Weights of a small image denoising autoencoder: 4.67M parameters.
Rows from block 11 of the encoder of a small image denoising autoencoder, named by matrix and row number. Rows with one number within an expert belong to one neuron, the router's apart. Each number is 128 + 32 x the weight over its row's rms, rounded and kept within 0 to 255. All counts start at 0. Numbers have three digits each.
Before each expert's rows are labels from the 100 images, of 14848, where the router gives the expert most weight on average: "strongest on" is what is common among them; "place" is the part of the image that holds the peak. Only what is clearly more common there than usual is listed. The data: small renderings of single solids in any pose.
# router: router (encoder.blocks.11.mlp.router.weight, 8x256, trained with AdamW), inputs 86-171
# up: expert up (encoder.blocks.11.mlp.up, 8x128x256), inputs 86-171
# down: expert down (encoder.blocks.11.mlp.down, 8x256x128, transposed), outputs 86-171

# expert 4
strongest on: red
place: middle right
router.4:107126130115152145170137169111087128097142170130207107085109124105156100161153180104131091176121236104099141154133117210072097127162135097152112142104153099173122159095116139168116124080171113116127108074134131137162106192152111139136114148137100135142165101
up.0:169118141112162185134148098151092087068098140140137144165157151087135102160136155133119104089097146194162109179062070145141151143120140114124116139118134118152188151073116108208092075082155158082135158159128153140144116100149058117149070117152089165196140094
down.0:140119155124070118068076117112081131141145097129107179127107087212138136124062127111146110152111090103098149154154184103076154144080132137099119137134135163092143185162139133072093119188163153117115093124136157107117136165194176124091175113160129130116141115
up.1:070124150121053172124109190162090071152135193118119142166165128121088123138179106189153148186127172170166103143104091127092189144156109181186075128133096113143077169145158104077040149112143129113140145107168147079129045081183148165104088101111141104200103118
down.1:174137152130127096114101116138095113154109073051169174100088193100150174111128124144143089066101110097101146126100200135086134126108098116081138183140121119139175147129103145154157099142182135109105141116123108170140179184112070089091145143115130124165163158
up.2:139179111204149149157159090126119051162191116167192158063119184113125105127125113127103085097162141114131098142158074128124135121119121103099152131173126115129140114151145138121143085129091164091113081116112193127121133168120132138147111208154162106157112174
down.2:104118138133104096128095122186163175075083159147033105152164070148135164144181113139144130095086108112151108130106173114062159193193115111106116167175156185106092082094138097083164074175151051203168134142136127114096178075153116108109161104124139126119096094
up.3:114089058107144094118107101124121162089154178154155106147095139075147091150159073173137196137116163074169132133129138158162041098109132033139096103154150132168152139126111157180156098123166164119099173141146140133149107179098104183123116153132152038142135098
down.3:145131152120085125095101114141125182154138102123092144154143139139100128097097171116128090155182134173104113130096121088093168181174140213141147060125106107105125092098121104101114173131126126145160077100104126156121156137220165111120207086066171131078112169
up.4:134087143101180127154107092113134112144114162103082139131173118151130140081083134142122108177110123091127130161074198132149121111161149142154177141137148180197094103198129142108113088098161167118149137122148112118143077163161101174193095149084134192106116149
down.4:136139099155139096090131120145152153115152151152155157098115157095147147104138086114159164115129121176134113136124153135123126191143085133188134126128092161118133101139156076204106129129155154137136088136201154133141200060116142154086099149148156102169182168
up.5:147134137146113127102125055153180094101133176124172104129113167169150082131158118160129128089153129165061073168093155129104114137178131091156132120137164153172120117159121082152134115078119116171135094120181131140141190161149111124096135121101144168134107139
down.5:128137151085154155158096155140091162123134098139128164142177117152088179126198125103172097109100144108159124139088169107132099092071108104129131184122136092139173155150087057114174168204099165140134124086061142138114145188154203140103167136206106119146158096
up.6:145140133116163099119119165142118024149094104063143167139106144119093184109186147184140129113127130169089105134108108127114089144119158145117135137107128128188153153081130112076182166174154110153200151143098136111132082131185138159134125155149117156079144162
down.6:129110152111128128104085087098150130114165120138204106093144155147119123102163115106139093113126177118168116147097156163115118191169147094131136178172130120155091125151110133138086129038163169120131146145138154168123135160167101100106132131110100083156145136
up.7:096091165121120207086131120153131143148216144167124186154092099166077056159090078125137088152088080161151148143097109141109127131157154111105099095092101159088117119126141113121109151152177125131118164129113129168095169124174100194099109148124128157127067128
down.7:125169126141117067125174091198152131095116154103143083117077103152138184067145094116112171165124188141172153117155155122098129155138087131162118140116153152128120103135166151156096095127162139136161146148120132140127106144205142094166111106106113092089107131
up.8:119158145150132152189144182118137095109159113131103127150103162150160164126091181106093137178116111228130131130079162134172153192118128200166191118152123145110157134145084074145142120124127073130147121148171094119167123179113102103095177122133101090152126209
down.8:139116099091103099122077147164033168153104176174106179130151115116145172141111081133151136124094062138167145124176123094133141126071148014088118167095166151134084161083129081150091136152177157124151156103180146145091153131131148168112149142120180144134080145
up.9:160157160118133141132162143115064134160128210114151145123065126120158164209115164149128127149193123099114120118063120143151101148105148102149085140120140185093188116129120139118150130146073150168147131174076128150172181142157123113107076080126143150183154118
down.9:121082097121138162124076082120137176118175107168125154131140094119124119067202080170171109116089124126149086138098108086138133165181084085086137111191094182115153123119120095156148132051115160176086119082106119134120094121122087132143222166178098149120098136
up.10:141117175168156145135109158184153126087156169135150129159089170112173134086094120164158150132109171136156124162147115105124201109172139143178160101142142171141101164148173186171103080134150126130145199215134165165095130197208166124137087145118169150162142065
down.10:137119083144084144129101045131085095131095117096125139145176139217120126094191156120105065151138123130134120102112127112074141159126143107123103175147163118131183093171065137131217148142101135163188075076155107152145099134147124096132141120151089111096142133
up.11:123113136154153082147151135195086181127118130145126172121147143177149117092120094126110158124097146111107068225078170130158147152122155176152091056132144140142147087147162121117162160103091098129129128130087057168113199116198098076127106151128102144058150103
down.11:104138192097097109111142099144182083113120157106171119132134111142127090122106069121144076096113118168121123104066170111128124176108112152129155127175112074126084103181114136159059136110155225113137110153176138108083147136123141111143184089167123137171137149
up.12:166130098180112048193175149160137117155133105119157163160094111111123098157122153110142143110156146109099140157127132143087148102101086109136151120095135143144108094125167117130175174135145202107125138097079093085125134100106143124142126086156102045127180123
down.12:126168111140170100079148154123108111058101168134058148162111124109146178138126101137144147105147116141133140136094103060176155134229145130121112154124113106112107135158124130140120121103140111182121134138177134153151059147143120169148068161096142157162128092
up.13:109122104233130152133128178128129142130100159113131125128128114125125084128150115165128129133084145149094132110158089129101175084112079126062168076106106118120056117151113184114096155132124118132163143107112184134127140120149149117168099175130175040136153118
down.13:127117121090165145095116103134156126098176123190063159150089138130194098110111140096115152138116095121142146181118155109085065112200098152136117159175128166119158133084113084174110116120134134171059095110142105081110146154124103100131092127171094133083174114
up.14:164159153088090132141148133139098095114103176161096132116140183074150119076113157144150100113142107148127130139150182119148112120164220149177146176164131120182109103127095163117151175103109170172133091127200129174145151135121169187150150136171151130185087171
down.14:136150150109074133068151136108140178125104128124120173147133149167098138134155164139129177149107074085124106097120126112133149159096110112120164177140193232100071176163149106179064104144138119136152144082134139132054157185164127096084134145081189129123131089
up.15:145098152144079096073140138073107165146108127207147193178173116152149118127109152100120190125149047136126073090126168123119175131136167096167141160160095094087136189113140107190154180115104149131169084122116150129157149112117197087125097170161151235137198153
down.15:134163097087101102162123097106138112098133176121132121115147108187151172104173106149183149132076160086165177139128158118100120126144100151101138155117176132154153089153148136085078088137144093157170168121142172105101061143147094129084148101101131090134069080
up.16:078147149100105106140131129112138150123195117143194114163124111164169175151176192133187175122146146137189097133137134169097155095129151108119100064096132122165098131149145126118131138164123084161148101106122119125108098095132091127109077118127133135118149143
down.16:130145094096060116135135046173144087096086109130149084109084106095102145075020124113131117192129131104238172082143109094136140116130072130207201162162146068136189171076117134143152155098110166108107119148084201157103079193147167124120172166117112104125082113
up.17:159131089148083128133123147083161138142105073103143103154120132113161119146122149131113087167134137104118149159118195089138129174103190076160128156145087092156120131116139130114176142096135129150088146113110118129128167216206184210160154124163164175139070079
down.17:159119152120144101106111126170155124139057137131144097134151159175153168140192136130121183119075096167127130120108164106121154096181181146138156151196147188150061125163124175135121123093117158119173116114142136134152155124087083125136160140117184076105125159

# expert 5
strongest on: black; teal
place: centre
router.5:144154149058095114110096087161117184157138112161095138094116126120144083097162079110085121123148078163105151136097113178131127138113089126164186187136118140108149170079106095207106119089166194176059142138126056108101090141110108068085111182107089117108193124
up.0:049165127091082141152153110121118125155102147152152148107137136094089085094123134187123117103168091143129117095076110144162170135129102103136152120160127174159177134175109128147070112090095151133083157081193131112132156126139094101119091134153154168138162130
down.0:079163163073134098094155104131136091160135158129137081090123084159134150122138093137147142111098118109134128061180188128151127129138089157174143174111199096088159143150155139142140113164146144104119124122118161145114086138112148125071137122135099052122081153
up.1:126147122166118166084155119129137123042142077135147104097116123125103147206126155096076104155092150189137069086106145146126125087136177128142130093094095152153129143091145156121118145164122116148089166123180135173127121094146138159096187169098170078153121105
down.1:112116098115150125158095150158132127101143171143139111117153133106158091113160118128124074129127126072134164120173217104110057140077071128094121179123085170095188155103109073179183129122106126133159127111116078083100186128025135076118184142186119163131149159
up.2:075126128100180123129155144138113146129114084078127083192117118130106097131140093121123118103082152165225161125094122092168113099085147155135186065152081103183168143093141119162119107143084140118151133151103109159111094131093166122118113186147053119159130131
down.2:127154081152103128117066122146114150114162139097163147089156144071167145145047128153093162122147134126121128153187188132162120127110137102115166105103104180139179109042131106122095110149111206119115131063130142096126215129099150128135136078092151123145184143
up.3:141174158171079104143071139124082110163174126107036173111063113136133098076131101149099123069164117182138147173137038126122110137156165185101164116142146219137157139150115133158126127069080133150102140122115159124143113158149136130122081132107189107118157143
down.3:137175114139092107107084135220144090114134108117145119110147137114140160138105126132156167095111167085121132095165200081099130182109037134088107121142161117073105102208162142167139103166183156101104171114107194101099096160119176113078147084151138100123139164
up.4:131159112203133171139052109139105143068050124114169116129150160156128116091100147097111167118106130126148066170198143124171162100207130069099105158120152107098108114094098120140173157153145130167124122131151108132146186135189133162145133164119169143089155186
down.4:150105149118114076116095117128152119153137132116082127142112140107152137168176135147178168123125097130122126092086112156109144076035135158139142202126115164128136149160111151187066109115112170098164139068120159114141095115056116101106123114125107141134183103
up.5:133120124177157104105087122137116094131148105113098113153077154103143113099096113126149129090149153077135163130147114129134125104133121114144130143109153149091095090122089067126175133127165193117118135142161114150085127065143121108117089156138108089155067168
down.5:112133140171116107119132113153116169099118148115110139112172107145112114138139093125142158104104181143149125086087164138191128145098143136146124165154102147109139093165167142138153159146105130131148152152090139138101041161060135182154159127101117203149136123
up.6:098174131071103139199127161111140117096093091126185130131132111150164159136079094116121117114144121148129156121096151151143130099099111093152084114163123088112144114091072084125119142102103119122178070126208173130146111130105136076109174072132158104166126130
down.6:089123182158079084066107117110168170161142088091086159125115133128117155150138150130122122107150106092150081154098103115121198098080138126185098097140108225116098115185200150115103130149141146145142168097080150115122179124181106069128067095181131161113147125
up.7:164130140109196132117132121115141120136110148203150124102190210146156102047149166117128147166128180146160144113096071145124135131053095122110105183086125111166106171115119131116163143071145169156147106112184229143113116179148126161151097119196136147178173164
down.7:128107133067091150133087109109138133134156093138121154109080064173185125060130110109114119064128079133098157135146162126160119153141115145148176135128141159109200116155191141126064118101138173120116114122206102129158132183071136139102097152132081086119154089
up.8:173116170127105161143132113195147103104119113133139217154177136091206085123116158117141109148140128164163115114094094174171136168140153136132107124103102160146132079155099128114154129140140155122166141131130138190159137078163055209092149145148175136179125123
down.8:110141097098107139103073126156160134087082119121101130109128108111134118097139092136127194109104118106112178104107160158133120160137159157164162193178137081108146149162160100170070125090139149132097175172135169117128076156166140172146102151151083121090117115
up.9:186131125100098147145091176170139162094142101101126125088149153147120183191144111111079086128134155068106162173143200127119122148141110134102138059154194155074072138132111172121070142127134136062052110154142082151152098106128121106128153134086143119133142088
down.9:107081142115108113117088093085137105171086146171162133108208106186137071130109142103152090150144150134212131080135114125133100119126106066098080131059096148160091123120129125055202138126110120107195120123121159158066119118202118126134179097107121106130097135
up.10:076159150062112149140093156099198090137130155103145123108134119120118075152099170048163110095126163150151184117081137135117111133055174133192133117117085183173132095117128105121144064071096126135192115157086157090116155137094140120192125154176079105192181150
down.10:171139172129141068081139113163117131079082074117101175088128163097140152141159095139100157115147051104120060191101121116102154109178114105104075163160126162112084154170118174135130109177152202125104152097181138134109150150135122102067102105142175127084141090
up.11:090155149125158141135081144149121155116162148121165085157143099118141135058163116134121116143068158107170102122182179112086134144125137141117149147172133173164139117104111102146153207153210158174124112180155145197121051208161199157146136097163143111130142109
down.11:146126141125143061092189082133151082133126127083121135094138160190128090142204073186120153145187054137106162146120133149168095117169147116105083144125137097121096173124108192085111111106071109114155180147149156091171162074205077126143096155119139161151120094
up.12:124107137160077113121111104164106120080167159086120072138113108125146156107122094142136122117076117138107137170089143177133143151119133165146178113107179165140130084121187132142160114143137120171159122112062104092098177148151103118138118155153157084086138120
down.12:119109170099128153118099146125166151126120128174114159101133172134153136086120129099143096087128150115150088094147118120163146097083132092141113215148135118121072201107164130153134136104193220112155136145165121159163108097167192141129129145114140156231132134
up.13:107097141120122163149111154163150134113151139062105152095100160136078095174140089162160129070145160197115140144165128120151169075166073189160177156147135151165138101120130096082087149067080149118135154161136084146122098116170065105134064183112093137159151128
down.13:102170099127096122109168099151121114133106137100138094140171134139139171107090107098150104112158149158161141066137208129172097156134142119173141109152167145107148098142124109133161136130123153178148144076132118168077133116094148138135180094072094103117073174
up.14:102184052154074132212140168116128113104089116100144092158150105134090136139071164137127152046146147078096090141099108155123124191109091127155119184152172182088118116159099118146145196117118159178070123103122085100123109155118119156147116093137116103097155181
down.14:145098174121100111072085058142159165135092119173169146083172167156086147166105126159135165168134098179122116151108102117111131145127141114198138045108145072127096103134121150118099115157063117129121155163105145128140175131171101103195095126039180145112091156
up.15:147141117205096147095148165095070124156106146181174110150162106146076153148105108134190116114124096144108136141221149093114149143123105108070069142099139125166131139108145071161146158160120121077122147160143160107098160107126103129123097122127144124106126106
down.15:170133153086067129108082077134161138088155107083096139128095152099160113093115191141124177134102104150123138115077126156148140078093131147164178148179135163113127114155134150120035085077140136152140141085133104132147100132153108141126163133097084164096146125
up.16:128112121145164087098119102132192164131133095168061099108098140124097163117119084158088134099118139129159176179103089138090148159139123130148135090180134113131138149121161159147029116087158105094186153133116108091153109132104130124081144140088163102147150157
down.16:124162136208142140119122167142137092135125139137161156115140171081175075182139126124134114127157151109115090146179145064128114185159126146159129119089123180101116122167124095144137159175145126167112154109090151129060147123144085075106173066086110143143096157
up.17:160115119141075136146113100082190131070098127161126137124068168142110123138059084143158138142114115141157048151108124085134144115130210175122090138171137186093090111173084134124183125163142122104072120096173180138108115091170136115158173146139146149147124127
down.17:052156110136205109149154155182134134147169141133130121105112152117186079091210142156115164159090122103151136117104147131112118156198077089095149200134104128084131149083149102128075138143169133181119116106138136101142157081201154132104146147128100113145162125

# expert 6
strongest on: orange; yellow
place: middle left
router.6:100109132106160104134153158100036160135156066121105140140183097120136099155140086118093092117081099058119117161144140119177111098139124149120155204216102127063121176158144169152139094144158081182144127176126125138094100160116151151143144157174132125144077070
up.0:157168144129195109109088203121140150164142119122169109146096122051081185085129141146186089137095141156115123104149140124168133132165048154148110060161111131060089144115118074199164102162133128139183140136124101197168093070114153162112158132179116086172120142
down.0:116090086106110130121105047111151114111142120098125179160210135134130100141119154100162092130102144116139199158136163125108140107124123088118110206116189224141174150172112150097120112058100145131077136182151099157129047160075088153130098138084196141072155093
up.1:097173129115147145106080118136114152224133091144172143139150123099139129114140147098100116145157135086151152120100128122151174103122120107112153141076083119061151143105155162187116120173106159154092161164095115211171101087164162134183071137133163123159169121
down.1:161086141134104104088080068158137149093142161128163156091139164136119138126157112089104124102042112139128114107099182098163127122135184099106092173151132160152169153125105134162129143137097105163138120076132104147088180159139118121085127085128186099080175113
up.2:091144126159131206161073092145137108102170108109134135103117048072119118096100106136136100107116103095141150146148104117127138173115064089146192193134155176078146114101100093190147185117149155141125099097149167168123119145112220107142147125144178130140107118
down.2:123119155147181089098155184095111176140136117166163102151107123135149143203157063132125111191076112183113110107099167129192134124172156072116057151113075129154125133147172117093071113197100064142165140132117115159154154114093128094080105150145118125136174045
up.3:190180077075120160116139124127149151159116101121165207081127152095171115126134142109129125158155126137142121151186104116118109105126168128114157113146145142140178140112134105123164132133108141104147086125153151152108167104109166143069086168143151100111156133
down.3:120143143156109115122075163147100119086156101060129125108145198074115145130165094130116116037153108152121088083092112132096118152157166160150140200149152180111127098207148135185091118110198192171135166128114141133113154155150134135125130110117142110145136176
up.4:166150167146165117100126142119136128170162147133152113141140159061121155128136161173130076143112187146155158130099059144070132082121101100109083105155114128120138118154165158141145178113155145116112120137131162161089130091128079089101132152185067108096141099
down.4:126155087156123161153199107143156139159151127091207176088129127144132151128131117089142151132128141128113109092187196118171073134163101081165077098104166180119135175135093135140095159159079107150077152164111111090138102162199118163097097134044131132117140114
up.5:097121133114144090180209102124095116143137164165095098139141161091083101189107130165112157123087124174116170150082110101152171127173196105121124131155100147125100120149155132068105086097119041166131154091106083142140071149051127093143081112140175106077118159
down.5:131129084172064138157093088108128181130138131145156163121063142137079175042181072089135086081140129082165144077164168132117116129167105143159160163170208135135143095143090110164110168093121115138082122102069084145170159128230116173128169117070080134158102148
up.6:079131137211092122118187163197122145143166182107143165152080107130135163161084150116169141159108120157151147155122197138150098144129170101169089094154128226134164120185141155178168159149121125128172146125101120196166165137143120095156196172158088122150184125
down.6:139125131147152130111100120164167161084132129170176107123192163127117139101173165148114127159084174087101099072122127113125113152209104133147126141123107093137020098108124125126125138115146173134123119176175118156119092122123123169164097098122126116110134067
up.7:077121089171173152138151087134077138174157146128215088152121157130111114132155139144120088129098141069107190096070133143160131147169174098111084169090120173143142115101133050138113175140148107110148129145125068130072161154217135130140194162125171106170120161
down.7:166141134159087134108066099164133112104066157169087147099070134108132147095120165135134161177142128160218099068138165119182126123108115155146192110130131178124074136151136108130141132134109148124140127085155124175120131145143085144124139093094123155121171115
up.8:154135119104079083080107122140127119093098131139115132087124073088128160125107126123103155083106092142092127076129104118129076082082103143152126128086106112104126125092131141108097097103112119117073150095095119137134093094097125095118102165091115103146088109
down.8:051138162119107130173159131154123093128126102110183097138108129132115112147123143147149092149098160049118112129165089173061157144145120052128060091058171102119137127111097119132170135159122098129156138088105110122104132167031144037094125098145147176152135153
up.9:063124141089134131059127103142173104063114087135096126178155125139177108091112214149106088122154142110114144126127126147166141127160113074128129187111175136105099222161115143131129110087088147129181170182117211104169136153102127110171118090147145049117160149
down.9:136137149097135132090114094128062150138150076133115101117153106144106138120104089141144156151153087165087095122140132122100096105073125142156117093228104198100169119161137074164123125110161134135178096082161102061118203105222160104100185195182065136122118098
up.10:127124184087110084171174121099194182139139149118119113118107098145115117127173128127100105188145153116107174168097141121090181164199157139102126138150116107138188163104134137132121178125150118166136117122094098124151121167153086112146190177144201065085085127
down.10:113139136095148109113101065167119103105099138160118141146115120082136117111126139125143167088135158116129145129176169140130158191130087120167159216133170154090096138144137161183102102117148172127156146137134178124096152108151143100109110118149112135144183135
up.11:147136148232146115138124172120141149154122115136068101137155126133102140110118201220197106090075139206119100129126171129174117148164125126148133115128131168113081119215126099126067083196121093097134136120113159152129153098130086130128127122151140095123166129
down.11:116113131110131094165083145165137196161131159145154178117118155116135139095167125102150079072168118098096110140117133164040116129144122123082145133220150185189148112106088139120162116056150060160140159097130157077113153142142090120135126156113147082144151202
up.12:106116183169104125131134092137151143132111157113142166203156143152109158138181222127152125163175128115120114110144100167151074128140179141167131168115133169144093100081097164106119078090177108141113102060123095170167128111236050145166153187111151165149136132
down.12:161171165152056123136033145157171165118087131123098124151123129148121116122136123145105135110088135127206129068109142119185171161140133094112140151188138145079087125193142140079139158145093165109134158101150166194076173181163116138168111100184119109113174137
up.13:161095155146096152186141160094122172090143075169181149125102134113144131085079095122168100133215084093153139153188130105093122154128042143127114142115150189101140168129096141121165131211103197156134112110095076178194110145159183135142140078127191181084148122
down.13:076127145133144150149097124112073119112133151126087107113109100113109166144141148132109170098104151169169119112135148118186125168120155099157187153112076205094110089163148108169065071110135131185089089170139191130103206137192133128108113114165121131132143151
up.14:163085168134087072111094192057216179221108116100167110129131129176149110090072103212073135173119115139148102089115166098084159113100154114112083126113107169148126076162167119152109134165131140156109120103059121132100100141117092113152116077121133134144127141
down.14:105159103121114129159175151175107139149147051107142082122140154118123163187113122130110128130175128118118093106133096159146110103091126098213134099139102078151164113130131140121054122112132176138090136153083149151177108147169183117102099129109107125115144125
up.15:145142130122155129133150196163173162120126145195102146109105106141168114115185105156102100150115088185093126085109175164121103096057217135169099088151127128141135111169096155136135131198140099151122135111130092192169145098130134144143169147141153122226099126
down.15:151148164155168119094074063108111105093096132102126106147124169101096107158136125122138169041108150116194145124117130110134158144205105162101153202162160136111075138141131139137113115097179198106127149149157162128086093174149082119146128112148123105122163127
up.16:143114071092100121129190105135103101107142122111193130116084121202154121118145157082147112174084151166115128128149202129115176161121116100094112138133130209122151129167112132147153101102115097111174081139109088146119149148077154113143150155123122118119080142
down.16:126192164138109113134136161116155134169126158093112134110080173067146131087107169120110104138084123118111107114122158094139106108088108129174152122138080142139130174105179094160064114124172185114082112077104156128108136049109161150153095127171128121170143149
up.17:119154118089148142113093150137108142072063109085093146091115111109152112113063128120058080095118111147096113061128158142093096114119123167093102148129162095104107142116081157128081087100113124116163136070130144080115175125118097096116181140139122123079131091
down.17:125088145130171129170093144121104165150128148120153095164151147157109125137118126091166131087114114158064160132115097112142167144099163160146104115174093128136215101155107159164103128055091123119143149180114127110128081114062127111110128146101097124156165144

# expert 2
strongest on: blue; purple
place: top centre; top right
router.2:133144157137189059090156120087072092117130116140125063092128123156099152146104144140075110105136159121189135136154115133102138140098123210129185167069127104125173042114181116188104094080172171148107114229116127114150106166109157104111125110176086066105155112
up.0:138095101113126116099069152114143125170159090144107138149097101165128196152132131139154180195126122141154125120184100092149080138120133139124110122132069126098160144123143142182187102130196141154131133205118178178112086131160140116084172134114098106139103132
down.0:120162146157096145081123104114076100093115094127120138145148142161128100123107109101089154094125138172146130140095158129142095183164132173150204123092179165103107104178148108096109099125131163167112157112135108132104149146166113127165103128166120118126187111
up.1:125102118109157189112155133189107161120147100164116129170157147143149157098149163178123106134124126098151180124160178112186085144142166179167075078096135120109138121139125170150080068182109097125122197087129129098172121117140127133103080069079134172113109119
down.1:102143075098110128154090113102131087136107070120200127110123095123143096173147172078102126130179155149160117116130097123124130178214105063101191180187110144126101097134101131162113142108135149122130145116122164172099150140138121123139151147118082146136132146
up.2:084193120163138145085125170160113106157166142146079148131093126104145146112130135115131139071084157154120084107072117188067149144111113162148150126150152154177124161172128135181109095165161145067090126100134125093165159116133119113127173111138148078109157127
down.2:152101125135078144124158141122129157134121084147178174138169169204091162134176126161118128142106101096110112097221066137149155130165204086099062123156150102103138142116123192031137126115094119109179156110117138158115141139156152149127124112084114157141119132
up.3:159184126132111163166041175118165116136150154095163112074039115139119118123167202181132130122178113088159181190122091135125134084106153140123112174121170130093136113128165129121050141096142104137081097141097148126149143114064148090154086160080132159084101144
down.3:153133130140111126122078096110112125168146141151101148123147155193126114128136119136140106129115071117093101107074153094099134087129140085079107118153122192154137158167122130196127148106191147115157152098128121166090097172104113205112175153168144085118119155
up.4:163105137105088099143148149087101047142127100077130134198166182109105128096069137095157142082131121077066138169100149134135075135164109148182136188123111155142116109127073171148096124099099182138165157172163120095142103142085123135121137161118123155113181125
down.4:148123155148089094138119102150165169166084117113157174131125127177134167139211122156111109151115085178147132098129133139184162108215161062146141105165103110153111100093155125092093113085116138139077132068139066162157164078240119147135076116056107098138103120
up.5:122160186136145111131118140128127113138113106104178134147157117141184146161100145113157113115142114164160167138113160142125150118161112148093117096113072141148089104111094103104102064111133151158189131184146149063100124194135141096135137172144112143150183153
down.5:130176110123075115061143104155144080128104114086114106106134144122163166093133156145091174082092161155120110160116134086140120211160154137165109133143188112140089112172127153141049129144168125107152115160171147161131104075146135112122085067076155125106152106
up.6:143112099114102109122120171129127147160137117130169118143090130071129119148075169114158086122120092149110126143118112185154128119107058108181160113110126140165207132144153084103151191113147127189103106174110107105121148149118150082140194146085118153126159116
down.6:154142107133088092139084140163112091075119119130119168109158139161122136094191116165157165097102159132133122138139164129154113166135150139110130143137121149089038082149122166170056127088144185149213137119201184179123163093122105155126099092090118100103117168
up.7:106170158170204168121153144163143130124078147099118142090086131153128109098137192155112166100115090097101104145164087143177157178137122164146126078133116117131093155172167116153139113132137108096178074112091165119132160111149165162120102103137120182108097081
down.7:134150098154110100088103089081114076175139103118124118139128130087157155193124116147110137136140136137123133184162148106122094137131129110198107224190117164125185115133128144150096108110158127132135125157149134168129130143190133118125114153135094140071129134
up.8:119121164147113162174174115150120099179151145154187074094125112155165121128091088154103097123137159174124128121105095153171159145100147134149088090084052152063194089112119077159060140102129139132147139141173124087149145093138140138107079158111143187140147180
down.8:109156153169093099112101112189186142163115086131098139096182121125093107094176049110112141113147119128211144165128131155119061174111112164076140172147150160108144116159171192085151133134151200132156178132095167143065130113091090094188155150162115125080139118
up.9:151168177153157131138122136152081141128068117118099150180157134091112126189161160164124087118078116171090063064145116177144114130175139123171148154159098230099130181119184103165092106104158092125126145114126169176117152129124096140118144142169183113147094161
down.9:104098078136108135130089084100189167173190130138145128133117134103109136054168139114175134107129159029206169135125178108075102080023078132111116186178144133126159102113099166121197132129130111095134114129109129135103123150133170175087171110124096108098103123
up.10:170104146084155122133116146136131135175088116136146132129094133161149132139186082158087171131163087153083083094183192111167124133140134131146124107127116092056048180166128167117186109183073071160084164138102126157136148097156142113112065135142177142119137153
down.10:120095102077156090118135100141103142167109132121111122104126066155121109094117100156139084190135092127104126134098182179172089096165185132071147168144121175153148107080124158087183156111128125169167131151168141115111074146177164099183167146114151121136126143
up.11:135131130158128154130167111089060131130150103206146129083121117164104165168122130116103066179087094143126164130162144129061158101144139110102138142126170163154087143127081103130135161116165148076158117084196086130070105199131140135127184122144159137119105118
down.11:178162145089106113074106151155179163092083154066122154157177176074135114122116133170133194068125141128118122119085128129146117176109099181170156169169106195136102092139113168127030096137096154152113119145109172103118177107154097171131078100135109114134167172
up.12:099137142202151115129133131188134088121120150168145132175142150099152189135190129128135114135132075100121146105160138161142137149137096057157145118105133162166115091136156138140167125112148081109154158123080110124129099095178128149151110156118052115130145161
down.12:120129128109096082087114163119128165165104117116126151119116162103123146100112122145117121127120148152158103152055162102123147143188174151154110175187121126109062114163117161202074144085139215108177121096136113158100109101200132123117138140111150115135098058
up.13:125220148117138106131145159076107155131191107098174175087087107069191109143131108135154125109187054154118111119126098144186159109120134048098150107138116195152115101169109169135079096090122116171169130173116143130097147122177073115126171166146158190155170105
down.13:131146126111121126113094137148188086058093117112049098108118177140144111112135154104076136117075144133104117135139135118098126159130132201141140206094174125143072112168165174169117113121188120111159131133152149123140130126095144104182086104172100095077149094
up.14:089130075205140068125138090131150124084104155156085152125117105161101161135104131097113084125121111128133113122091160139086168155107118100092137194141197089120110133180070175120136128184179155125096144182160083118105084138121127167164143110101132131107118189
down.14:115164153109139166106134158111179142135149128128107167159126107124086138168197139174152150109127122148158131171147100110175132165143155164141173113123087081126132101133107158144121123152067097129112146191104167108150134124132160141186100176130117099140135072
up.15:111099132167194162158083219137128132150183124098160104113163131158147084116129198167120071150147133185138067131078103161225102149080123121176102084126161158162131129153130103121139140129157156120121122116129110110154165124178163138106129139161160172134173129
down.15:178167087140125145124099131195179158040111121148139126127116167075111152143160126101126178153116145083126134110173135128124152172167095087099154166139130123143125122098106156133079111071124122140192109173138197107107072142169112161139111102161124138122136130
up.16:110104167158114131182156184121116244126108132138081157146104072111125173116156162103128174111135125165086092107165082106091112139074156139171189123075142213124091111109159099181058091149172073135147124140117081119175131125118115148132104123087100147141150112
down.16:087128116188095072138115103170170052104108092135098133108208125198123106141092100131126176134116129109121133099127177076148132180149073169075147095173137117120082090123161164126108082126182131128128138121104164150072127159106136162138171109186117124098126116
up.17:077101178191095137104133152140097174095138121121111095171143144145133062118092165090120154125096128110137065124130163110140094147121143181171097168085149144143103138149159167130072156114137072152133108098121102115129170064161142137168149169200127167122178097
down.17:150152061128110149152129117110144134188130167103133147125075097147139186105112143136100090096116115148136138119161169201079120114138157140093147140173169133126153107117119114159155165116116210075150145098133124128091104134130133109066189100095095159168104142